Weights of a small image classifier: patch size [4, 4], batches of 384.
Rows from block 2 of a small image classifier, named by matrix and row number. Rows with one number belong to one neuron. Each number is 128 + 24 x the weight over its row's rms, rounded and kept within 0 to 255. All counts start at 0. Numbers have three digits each.
After each neuron's rows are labels from the 100 images, of 14848, where the neuron reaches its largest size: "top examples" is what is common among them. Only what is clearly more common there than usual is listed. The data: histories of elementary cellular automata, time running down.
# gate: MLP gate (model.blocks.2.mlp.gate.weight, 768x192), inputs 0-63
# fc1: MLP up (model.blocks.2.mlp.fc1.weight, 768x192), inputs 0-63
# fc2: MLP down (model.blocks.2.mlp.fc2.weight, 192x768, transposed), outputs 0-63

gate.165:139147109110141141109115114113112094186187168139126148117138156136129111050126136130112109151113136120093113145156097164121143113165135108117134087110103150104112123144101131124157109108122135
fc1.165:089073151108126109156175157075161134083086097128166121158127113098130162156145164130109137089135125139154155122151169132161087132106147135107123129137111150154152142104155132142127157188167171
fc2.165:131157120127110180187171143163116140114111151162136139131111157115134143133143093123145108128125164101086170113095111147151145127149110104137128109082123112084108115155092136104142123109163116
top examples: sparse start

gate.354:141071129109137081136150088133119112123152137114115141164138139137117108113138170149134146125116091166133142137141142132156156106112135140157085140124150103150128133114116127121118118155172109
fc1.354:140059135099132103134158091134102111120133119125115139144123161133140103104175156133129115129113069144118133109125156157151162115124108128172113143141142107169150105116133099132111122138148133
fc2.354:141190142081119114109116135154153133103124142142167125109122126113136169129159136133148117134119176133109101119150089077151099100135108136082118145130145161112139123125113130150144153100135148
top examples: large cells; 001 turns on

gate.445:117106125104126151110152148142131150125113119105147118161148115134134149163159135178102105113109135158131087124131171139140147155136084133173168103150110157133114073122072121095131135130124153
fc1.445:119134115181134115141134115125108088124189133171159146108129134154102111117109124090168142136136143111114166117095145130112150126129135091125141192099133118141095156133171137142125137107135133
fc2.445:107117140128066139157142130127158132132131100154133138118113130128158115125149124175077118106166132078126113136127140153160123108145103176102145113143097124105140073123078178121199132158097085
top examples: 110 turns on; 111 turns on; large cells

gate.606:146149107121119166157099098153088112149129136156139137123130139087092121207103138103115139105123092170086113097127118135133148130136128128151131115086120153133149084117127139119107136101149123
fc1.606:142185112129109134141094094150073146148140142121119121117135137098090133197094139102126160122124103173081098091102131128132114113136152119160153127106135150100141129140142134104147134131144133
fc2.606:112140152109175094083102142115097116062131123121124128111151121105088151144120132130129178160097083135141138161105153138088145107122120112143091122127110167133134112132134080168127088174147127
top examples: large cells; 110 turns on; 100 turns on; 111 turns on

gate.203:092108120084162149106085122155087134153134104106093138133159139164135124130171166128147161117159155127102144162143147115148111084163144167141133143151118129116104133124130115165117147144124124
fc1.203:095159153117102150106086170101093155053120092124133152115148119180121158139103109134154149150129072131105140110158142115132137109115141127122117105166129132131156140130165116133122128115112108
fc2.203:123135147125110107135124123147102131149108085138105158119113108132154160143119105094101063117156143162144145124092157078148139132104142108123122125142152108142162144102124120118100102123134153
top examples: 011 turns on; 111 turns on; large cells

gate.508:120095165169123149163130136134138154116132131175133147118097125131148152143129168114101143153130128117147102129147140129120146103059158177114144160135138104146137094089119142105124121144128125
fc1.508:159125095093103120115102126130150102121139126112098081120127092129087110110127077149151105130128103147105131149103126130106123140158069092154131086109149138130106154148119129137134127142148129
fc2.508:069124143145128132147114142110138121147138145124129137148128150111168121128107104137139116161127142151130168123141139114153127155151106173085103135104127113125097159133114160148146101093158112
top examples: 001 turns on

gate.528:167171161146130126121114151110186165101106079103127134116129125134097104133134115154127131130085197133168120103092083102143108129151123126126118141127114106129108145119155121150103101114155096
fc1.528:153143161142157139117132144114170134085080103089113158117128141137085098112145115140138128121126194126199112100126123130113094130148147130128117150156129075127125139122139120125137114113145102
fc2.528:133095132145131134128147116132127113156146115124109171115116085064166118132146156145133127108113110163144115123119156125093157146144140135112114150100132161169148097123139144134146103146177133
top examples: 110 turns on; large cells

gate.431:147134100125160108141162115116116121157142173139145126101100180137118107140104186123155161092136105162108124144097147139142128182157102128102118112148151105117139110143162108136099138139101130
fc1.431:147114138121068133149101114143112108123117148106144097139165114145132156128135082115122107136144126114124137150139116128104101106127160072147101104101133085164110162142092147125110097126201131
fc2.431:089122093092128152169083110108157141159100095136103158142125133117126101141143170118124146104132168100123124138151145127114150134119104114132135120104130152134131164123106135136128107124144141
top examples: 100 turns on; large cells; 001 turns on; 000 turns on

gate.727:127140151135127166136125139101105096112174147133139143133081128142115141110099159131133134120136147130059103115121156107136111146156132168119113097113082158071148100146133162141110179098136125
fc1.727:161156104118127072156132133095079140105119158107106118134154134104129111087126137143104178108102116102136149133155121181100128141100147141115097143123125093125152083091144106127134136104136160
fc2.727:142100163110154117089132111128135190160111115144157102097131103133093143129110103133128139103105127107132126126133144144162142137176134126138131106104106153153141115057116123095175133119144143
top examples: 101 turns on

gate.538:101147163109114132144114102154138155128126099141113106144135147116107159109136134159134100154143140148099134139130179165131136086117097104157202103085170129144109100099097120141118088102160128
fc1.538:107140177123091089126125096103124136153140101133118114154115140130104142106159142153142105114156126141100120134148173155136112089098111100184179079116146112156158117095120085116101078069149124
fc2.538:101134071168101105150134164091109082147141099122137118154164129146124085162146158107164162123168111146109134093130155142124129141151176118142136088108111117103146157143144105133113119129085142
top examples: 111 turns on; 011 turns on; large cells

gate.585:128172133122145173126098109084114086131089156131100146147169119119134163086137153122136142106168165090154143144127176138080139116110111137105117192109094141122095118132127151139129103153131136
fc1.585:121080112121103095122138157150133147115135082109124096112117120140126076138151114140099141189063095143101122151091096140137112117140124120136128045153117127158171127149102159125135152084117125
fc2.585:100131116149138091167055131137137106112105119073130144135117140146123132139108116106136122106112180101125154098140136136154110134149079122132134171099086112127111115111127093133109146150131116
top examples: 100 turns on; large cells

gate.377:113169113114121159090145135100126097148132123162100115173148113111184147115183131121137126131131113116114095123132102115126126130162166138136164149110133117154130068168101152091120125136093126
fc1.377:103151145140114151157107144095151112128141111097108130161145133129110152154141102185124123126141139131143156123124129094113146147128199114100098094119118103140111133211144107121111149103155118
fc2.377:127150124138159115137131079141161136136177147136156094133110137126146129173097110166121101170135141089086146123161147092099124088069164153092117138133128124142149117139126135160125135158141112
top examples: 111 turns on; large cells

gate.233:132164144128154089144136086149148169136190149106116126119157114141144135116127145114142121126145119144100147083108150096117153095162128144083129094144129137128099109133110111106190121134147130
fc1.233:144147092133089160129131154134112150165101146111173132109153163180122117141133162166121090112146129122129107160105101130117116175124142164135157162162110109114131141117165141154107123129099145
fc2.233:102110117107106108092169118123079129127177118164113111168142154097122124085134101111139173124134120113165116112140133129133156135141144159131137124137151091146131093094101141144138120149137120
top examples: 000 turns on; large cells

gate.10:165129135136151134099084127132120105143168160102139136109131146131142153116141086142112122144156125109081122140125139146143103150132172132129107138122124184125192157101121107136114130164164111
fc1.10:111132141126123156128158123100095109138085095105159119125156133119111114137109162091134131121109142132110126154143110112146183134112101125171156098143077082137065123109128174124113107120136130
fc2.10:138098106124096139081147102114100131155137142085101110129134121133082096144127126115119112139133137157151152133118129153112188121146175123121142128137104136151132171119113107115110152121196157
top examples: 100 turns on; sparse start; large cells

gate.57:147113145121108137148094162121134117127137102132165140143137144118134145130137118136130111125096122136089121142113099121086090128129149139175144153128097144157078093073101108149164116100124172
fc1.57:136140143144139118134126119121125155158129134131165120148091140130175140147154118118135122176113136138186153157120109118097127118122128122114157102163128160156138157087114073145142176149087147
fc2.57:156118127131123107124133114082134143141130136100151129149121113087142116117055145136172115129105090141136129154149091140163054123165107107128145158163165147099115159152142124112128121130138107
top examples: 111 turns on; large cells; 011 turns on

gate.520:120149148113120119122156131134124154145152121132136106151118108092120123146117096097133108152131149099137154124107141155100103143140100142116186159144127139100116124127135075147159156121099185
fc1.520:116085086121138117128110089154121111114138124141162172155130098117111156089136116096129140075139187145105128176138122131120137095121122149172109141102152164141162141126101129177157162124119094
fc2.520:116164112119189128131131170101088132128142103131141087108122139136125121083161201165122113159075130109109075145122095145134109085124140157124129100141131154123116080143111084108141088148129157
top examples: 111 turns on

gate.107:134127121139100137106113165096130107114133144085180114122120122168123120164113158124110127167120106144180087161161145103106163147077141144177145149098104114162162159124134154120140112123149090
fc1.107:116093127122099159098108138112129122122105155090148118152113133115136110138130170127110113176122123115134080173153088111102140121085142131199106160109098164172152153122112142110160110140168111
fc2.107:165075123104154101165088128150137118108104103128109111109129126143153148131139147134143120085099083106133151154146135133091126160178160136130139120086116126106132142100120113128134115142147126
top examples: large cells

gate.382:126145127121133098117119117129106162112124140151113089132190163152139135142160119185122133135142181188126153129137138152099134094154112116113180114136122121161176196128084119130109084101107113
fc1.382:131118108125127142142105147121141091123140137096136161129064109115119124124091116105113126136116068079122101131107143101148152153097133115108104132136155127100095093118154133128145174162153134
fc2.382:133132116097136123143142133155131184111131174110126187126116087111100148121117145156115139166112098104123126128132119158105134107119157103060122144124111138154146139150106126087151156126128143
top examples: 101 turns on; large cells

gate.416:123112154125109143132144129153139131162130164134123143129151124165110155084147128109153094162140113098134129143098110161114114119122143132109137164118146148134137124083109112143095119134171079
fc1.416:117132162119134155124106125145127113186117178128129141127113133169099156102147100103128072151129118117142107160102094165140123125133140114121151147129155140130143114101119131128097109120162091
fc2.416:154123114119130119147150155105125093117096122149105118132116160070095149155142125155091144173138140089168126134130123128193188097113090117158128137148150094104140107160159125123168127086122120
top examples: 011 turns on; large cells; 010 turns on

gate.322:091138093097142134138126160108152072112139103090149148081161138135151114080150099122145172145157116104122116108112134140171150109125113164134142152159096119154111156152117163180133167130127123
fc1.322:131074124118087100086092094144109128111097161125135124106112170169132126137084111125148138171152146139116145101143114104116136143096087143120159148134140124149124133151070085171118111109131093
fc2.322:121074115153098133112103089095154143191152139130135117135109072121136134089156119101119134131105123111136175154123161136131092097155065175139140124113132085154138109090126107116128120094146111
top examples: 110 turns on

gate.665:184095128100125132091092090166142162135117126109164152138148099132130158146134108141170103141087136141054058089124122095128098102126120132138123113095125076155128104140107123138108133112128128
fc1.665:134100117140120141068108106173180167113129121127138187143151119111120147137131140127150125137107144115099063095102120111102095088134122106142118106113136091136123097127125104162122124123129110
fc2.665:113158142137116128132147142129127095140191137147145131131087072163120074079121138147099157109124104151127129116110137098118148100106150114100167161199137092182140155095113125099164094128103134
top examples: 111 turns on

gate.69:120145138140124133074091144127117127128104099113162104116165160156116142130095147129118185095114129123109145187105179081099143177105151163192123154122117172103102123134137170159123135109150092
fc1.69:146115116106132111174154115141148135131151138146109144170103101088126115137166111121154071157142127113153109087171084181144134073133107100076131093137127084150144154103114094097128108161106168
fc2.69:119136134136120107119133131137101140117121140094131140172144153105096154144130108104146157110080103106114158165148087114143117113088144155143126136134106137131057125135113122142121136117106118
top examples: 101 turns on

gate.471:149138151084120113089106151161127114143115121135122137092129167162147111125114165125143099153151144142102100109121149073121107117117136102147142173169131142120167194133104109103132128128127110
fc1.471:133126150124126101107136140122106107134124122153141102096161123117151061156101108118131099114091143120133109074112163120151113149134141098131106124164143145111146117127122090104103120172155119
fc2.471:145154144125116117145106123130125107112161126108118121075072152127146164119075145122189091097158089123167124086098158123129120135118151156104180121102144102127151123115120155123144102132131109
top examples: 010 turns on; large cells

gate.479:122120142126098109133101091163112147115113066117122105144148130138094132185144151147145125163151107134133132108141118141158165125179159123169119135148118114140132098144090116120136095147113122
fc1.479:113148126132123178128173152111135122104135181127089165124097091101180119110104105124121111142134127098160124122131143138093117157094105138100144133136159141150152165108142116145111100129119136
fc2.479:121144103148159113123160142173118107141164090148128151086128084158082145141131114105129122146132129157112091130148149114118149139122153134102166161133137118146149083123096133102136133156154120
top examples: 011 turns on; 111 turns on; 001 turns on; large cells

gate.86:127129147119127133079142106132111140142121120110134126141114132100129166158134144123125127093107147137100094141098120078127075131110120124143072150127101102104142172108128133121120158130157195
fc1.86:085108125086120131084097135135144121132082123159156142109134123158107125153097139165138097151120130131143159100112118143131098101160103144159121103111134148126109154149126120095107122095115115
fc2.86:110109142110114145157131118132137154179119100172117157114074141117133123097160168081131128114111154113118111158136164130128083096123138106157177101169143118133132137144142112129100109141116123
top examples: 101 turns on

gate.404:137123126146145120155100123153100156148118116117165167125137182138178165103120078135116127142167158171125144094120107114133134176072100104134148138139146109137116188159104116114131165140149140
fc1.404:139110085124125152134096111085165153132114143105099113114103149108143082092144147115185140177128159125107097153131149131115161128128118109155114165158133105099193117109151133175151122125139101
fc2.404:102157161123124168137119135115140129148162104138116145095103140154121110107135127159158125124110146151154087138105101145178135167147115120101128117150171116154108142142123112088102130087174127
top examples: 010 turns on; 011 turns on; 110 turns on

gate.364:138091105157152143149127157133127140152145094107091121138147140125087128116124111158131125116141111111116170106111138111165067121141115121123153099116112127169082132126119141117103125156162121
fc1.364:144164136106104092154129120110135123147099178136166158119120130118144117179179149103140123142095153151121086140153132127086184135133155122139096137120137124120161126142117136106167143126118117
fc2.364:108103140141153101122097164137161173140115109128125141115146117136126135120122125126142152114164110117112123130139110137142095168143150103147203074153103110166141141092111111123110113107129156
top examples: 101 turns on

gate.622:149140110127181158112133116159128110159154141082114111151169168120136146126118096143122141127108136153117131090097095151138134144138144116169140109138174137139118132164140109089116160138141130
fc1.622:135135118104146155082125125166127108168099136103122098146167200114123148124092069154119123119139110133140128102092120129128119133124141112179113141153135150104121151126146140115114142126135176
fc2.622:129096145115149137131113152130133129093111149134136145121138168126108096082150090093143151170166108135099160141174101135107121128121139167123115078071102123118126129146134108147118144113121123
top examples: large cells

gate.61:136113120125098135156119124127135146100141137151104145091163146152133127146115143146125129134179109146120155163104154142169095129092133140134176111140123109144108141123135155106154155116102104
fc1.61:136135156159093121149117091148148136086159123171109157110180150169094131171134116160115105112138116132126135125110143149155106133109147115109163139157114100126095153136110146093122121085085106
fc2.61:077159111146126144153134098111100143137103087167130115139102156115105147119169164120157150127100153133131122150144160084126118141159148147158121117105111160174173094138131126133175141139149110
top examples: 010 turns on; 011 turns on; large cells

gate.25:133124108135113119145175086114139117143124118106153094114164121137126152134148177092127144149113145161085107099156130171137095113151142064128180088126134118094120151108130136138087139121111144
fc1.25:137135146127129115089082184168120131116117161144141137130099144136126134118107120165151101116125080117167117144104107101120134133155078187141104177134098104148135087153123123108148120127133102
fc2.25:126131125131113151135131115100114115100107144075051086128126133131089142135089177106107100109147148138158122143142111134161150127139107125132130117115158103183146130113136142107089095158114151
top examples: rule: rule 131

gate.391:136107097143109138119103135098095136095156122094175124163116149138125139122109137113129130115113134118132119115126157134132155073133167134070109149134121123132110105110148090121160110147081171
fc1.391:137100099129102122121104138113102128092136118108200115159095134154132136117123142114140123127115116135151113123102150139130141071135166161073107158151140106138118133127126111129161118142086168
fc2.391:147119140149145110110100137129128139097109099115150139084085144125144111112162155167085160137137162109140194141138135097122083128166108186170108126107102162126162102154115099143117098128119168
top examples: 001 turns on; 110 turns on; 011 turns on; 111 turns on

gate.368:127141142130177149138170138113132114109138145142110129085162115140084124136097147114140125100131131125135121131147124101117174110116123132139080143080145125126125097117164115153125125145112139
fc1.368:124109092121137152088144093130084084101128158101117135125118104132115118116078153115137137152125107153133100085131136160170155085096131129143084157166131110145099101151163112145137117122133142
fc2.368:069134093123137110138122150143114121106131159127124136161113121112099128088099104091142120135155126094111121113131104105106088113155157087106156141134134133128162089152144097153154143158056155
top examples: 001 turns on; large cells

gate.269:168163134111176129137167145131103143119113151176164110092208144144168099118122154108140142139152118119075101110153147154122133142127156146103133165134120118138110106158111083125148135132134161
fc1.269:180122115139116126099159095143106154113127175147108121121183108118136123145126129125121138104103129128094139129137142139132071129145160170128115154091167191122153132121094129134131183103152103
fc2.269:105085134129116142142127151126138126134126076081132160139096119117124129124117108148128175105170158107147124154180143163125094118143085157119137133124136130154112093123147134085105138093121110
top examples: large cells; 100 turns on

gate.654:108157103143108117124116129145132125110125117116160081152138143161124113097125110115113126093184141140130129109150173143142094155097148155182120163122151147094131087089143122057146162114130133
fc1.654:106142094132105125135104134130117116112118123109141064175141137161113112091110109128116123104168134153128124113173172144147096143111122120166119151131156152074125095086133124070132147103111137
fc2.654:113132162128120156143181158150117114136119125129057175135148177142146144127159139107120133115105152105165143133105135155091151134151134123073129121084131141153153120116092111149135127147109076
top examples: 101 turns on; 111 turns on

gate.441:103076165143133135120122114116130138124102133121102057104140143138127154143126168116120137096144149175142123139080151117137130116107107074155129123120122137154120134069088172133118097084147063
fc1.441:146145092119139119117135148159133123144149140148148183132130112110127114109121086139126145155099122099116147107169095143116149129141149162104109129157138107119125112185160112103130174188118179
fc2.441:135158127157139143134126107133100180142166162123161152118117123098136222100117096103118101141106114077145127135104102089104108098131135122146141145139085064117119085125117113126106130147177095
top examples: 101 turns on

gate.678:122108169081162155119174094122129089147139106169122128130120096133102113103100137127143113150137117147124143123098142145099153165109113144149133113155167145129105107163104121167113172115111172
fc1.678:099119142102144107133110165126184141072081129165167106098139143114098103124154119069136106178109134147098123131121169142160130127136100149154114116120127112144144143150139180135117133144129135
fc2.678:146128102116117132135124149163138159107145139134103117123129140143145161147138155164147121145087112122141132101131143113168126173137114128126150104162119139107034132142133098109180097135102151
top examples: 100 turns on; large cells

gate.474:157122117123174149143103104105105122158118092143111112095125112137161141122112103108140126116116138154147146131143135158104115151182180127151149114141139182139096105102154144173148174165084106
fc1.474:161100153134121128167148114125134167061109102112112144150115173099112108132074132155154151138134121141127120147117116152150152111117141115104125093118111116153137173097110143129138123122110157
fc2.474:165091145104056154138146132131108174131111122136119112093102114133126145114171128110154146100139129124162138127118108122122124131126110104093111120108156109129141146105116125125126142183140175
top examples: 000 turns on; large cells

gate.336:120160122121165153094144103091129118141126117118087089123095091112173113121161131153154120163100108138137077105146112077103147102119122107126128142137089129120130140124153187113175133135158113
fc1.336:097130133176128114153104109103135138121141126120083123167112160140147139133075101135102115121136099117090105131108107134142146136121129132137120081136134130093155107129118134099097134132088130
fc2.336:136153074111117138103111117108105123139096115156141149132112128112140102096139143136126149151092146090103124117123171101092095136105097156107137120132148101138131117153119160125152137165136169
top examples: 100 turns on; large cells; 110 turns on

gate.63:110073168136168128143164150108110101148163110127172107144147116144129126166127120152202144124152130145128145130116161150135156109093115153158132064089134154154131110135146165162123120134147145
fc1.63:137169116121105128133109076133136131133107148131116155105094117099136137130135131141056078116148144079110131117152126117126120155159139106111149186132153118106126121132100086090127121131125121
fc2.63:167100103118133161105153142151097127121117108106148103112130125104123124148064147111140134127132170153192179133167132104130130128108083171132120145124145117141118115122133139157122150141115128
top examples: 111 turns on; large cells

gate.699:099097146156180084140121104109159137128161117133148130120163155134128109126127127098140129142120142162127102151137119139127103156176136152143105125124160098141142163147170095121123116102188150
fc1.699:156150120105078179106136152144097126115085134122102127144114093114110131117122116156102111111137141081125146102125123129123149087092112116112143131143102147125129090113092165117133122158064105
fc2.699:124123154126116143111122143149157142132102132166132109182102136132126086104112097111097111119110109134091102129136160136148101119127106137119090110104136099095139130168078144104072137118174133
top examples: 010 turns on; 110 turns on

gate.689:136139122146108171189111119095111153138158137140110160143167126113138139119147145118140116103166138095149139114140102132137150114124138132108154111094165159109069109136110141128121101133164123
fc1.689:127144127094146122082145086144107126106137091150113124153099129131115105142120140118117162127129131132141071134139140132109128150151108119109131153148103138117160160108156087178144124166110135
fc2.689:072125139094126135132102155172116118130164076095134125152114161077126129114142175158144100124137141133143104083152095132098084119127164192125108125089113147145149133121085105087169125155145139
top examples: 111 turns on; large cells; 000 turns on

gate.691:117148130118160161149108127093163113134149099130137166156109127105170160129097151139124120131143087151132117119163142125135129106140142132092147119134096160128155097148180141124136095102121098
fc1.691:119158140144143165162115114087163135144129124117127183163093121100170162108116144124133121124131072135131138133161134119133163123142135129097121117130091145145148112172181138124131090106127099
fc2.691:134130099104134119068103090140122147142086075093145118102127149153119096139100146167122169126176140149137122159130164115105114140150090137100133131097167161122117127159128150133163145144066141
top examples: 100 turns on; 001 turns on; large cells; sparse start

gate.41:131094173125151125105162091140158128121134127118131129138113099101137157145130141102123115108128107137156139143109143113147105165087105114130139137121100120114136147087103115097138069172153139
fc1.41:144130097138100127159138112124118149090135162171139130136147125128159119133099116145115129156149132137114097123151112135095159076164146135130135106148130138180139116159131131160121183106118119
fc2.41:085139126094161080152123120125153107167123089144162117143133126138109166109116114104169159117123162119156121101183157149127115105140112166184134153120122137109166153176096111126126179142128132
top examples: large cells; 110 turns on; 010 turns on

gate.159:157168112150136160163152131110150122152125120099160111090111148094129081113142141122141141137069176123131127140151114110144138144138156109122109150109158167107139141157139145136136140122145126
fc1.159:150176138151128158163163131127117115138140130093165122108100134091142093136129134123159161121100162136124146142121156104145120134163140107124119147097148143102149126150133152128157174120132115
fc2.159:176169122129125089156091146136084118140122131173147169142127139110145145118132116141118117121125167093117178138116103146130133118136121124172133131104149122125113178135109122066072139136141149
top examples: 110 turns on; 111 turns on

gate.659:089123114116145157092113112148138103149102110133153079090096111122147091095124132121131134143155123145142122142106110158100116098065103122108185114151116142149119130129082132124097122134132137
fc1.659:166169137142128122158142135126111174105146141098085128133161157115124138120155112135103123096125120168123142141154158107127145094195127176141059115137145135129123140114129142134168107146130115
fc2.659:134103122129133136130133122131099130122101156141113121131141117138125144120088164103064102131141163171132134118137110143119085176105082112149131109162124140114138078121136143156139187144109151
top examples: 100 turns on; 110 turns on; large cells

gate.5:098148148133125122137122101135078131185145129132150125112140159145103164139132151131112164100140159125131105122147152173110123158110157126142150106093096125110125168134106158150100169152162165
fc1.5:155106107121123136154133113112174149068099129101118132135122109131131107113137135105157085159110087132134161157115093099151141122144093142131134140164124132150138085115175106132161087132074133
fc2.5:106114153109119105139137119124113086113144076129125089109140084118143132093137146108136119178167094200152104097148111112145152145108148179153159135109125158146118124133140125098104172131143130
top examples: 111 turns on; 100 turns on

gate.261:113150154127171151130147121144087124095157124112158121114115145172123130093130136184116148143146120154102114147101135154161123087128153183144146149131129146149140101129120169137105135140122129
fc1.261:139138113116071152110166139119132095136121146138131163142161130155104098136127141108101091089070171080108123139129112168095140127113123068147108096115146078139079152122142119106165141124136114
fc2.261:107126127131157123131128132118076145165151145157119073097134158107133115105153111125143141163139098119131094112144142104155124140156151167156150086127071126137135122136122114112153160050140129
top examples: 101 turns on; 011 turns on; large cells

gate.6:102119137136105121090087173123186125125167108135149121094134115126135180135119123145165144121126169184125121133078106133157148130131136132115131157101152142110103157142151123111141145135127133
fc1.6:120099093127134145113152132133113141155173139161131126115065125106129106136138201101144104152112151097111112128143122131096128135112116116060160136095102133103153141167100131178176103111112145
fc2.6:103116128148114095138125162142133071142107117128165122156169120157118125102171125183164109123123140115088154129168106136144114126167093143148104118124066139122106158180127111130100169123124122
top examples: 100 turns on; large cells; 110 turns on

gate.56:129144186112131131129124090086139124107129129122111126151112133107144135155132122141152124109121147147081102160121125101117101099123125138124105103129119114112072166127177152129143126128163127
fc1.56:130147109106148142129142110085082109120164114133116117116108130083159157149086134110171097133105161152125138134159134114123131088123134162162116091098070109080149142130112134146167109145128141
fc2.56:118095144146093132128102128100115110140188167180149137139181142147096146119148107185131110112185139146152156140151117131106113135150146102164142161125111080142142109134071132104098152094176147
top examples: 011 turns on; 001 turns on

gate.733:122146141127143120088106152108129126131170108090143142164099128130126106109127085183114100154154114129092132098103155074163129165155206128154130126108132130162177138144132105149084128116117127
fc1.733:124133115114151120132142120135137136119123147157106097127124115113124130170109140094187131088098134098156137108179079140124127093135068121103119117122094122114084156104142110079138154133128154
fc2.733:189144159085185123108146071150141140179125126107119151180118174121134079114159121135112146100118128126122118084154150120112150100127152140150104127136119143148109121107121101141119102091140147
top examples: 100 turns on; 011 turns on; 111 turns on; sparse start

gate.767:118149121171170128105105153154095120174157118126132153134122147111140161126158127125095109143165150128150121126121101148108124091143133158182112139142139140101138127110133093132130129094164130
fc1.767:137098125094130115126152112092139136099096139127124124146136110098107129136103119149152110122123136106112134128163139109127112135101091083093103125100105135121129144123142158125113117159101113
fc2.767:120182180136082077087092129149167109160120115116099129138147121156107092114142107148149152151160133131119079109105117137146124095099154125110100146159170107076099114150136106147150147105156106
top examples: 110 turns on; 001 turns on; 011 turns on; 111 turns on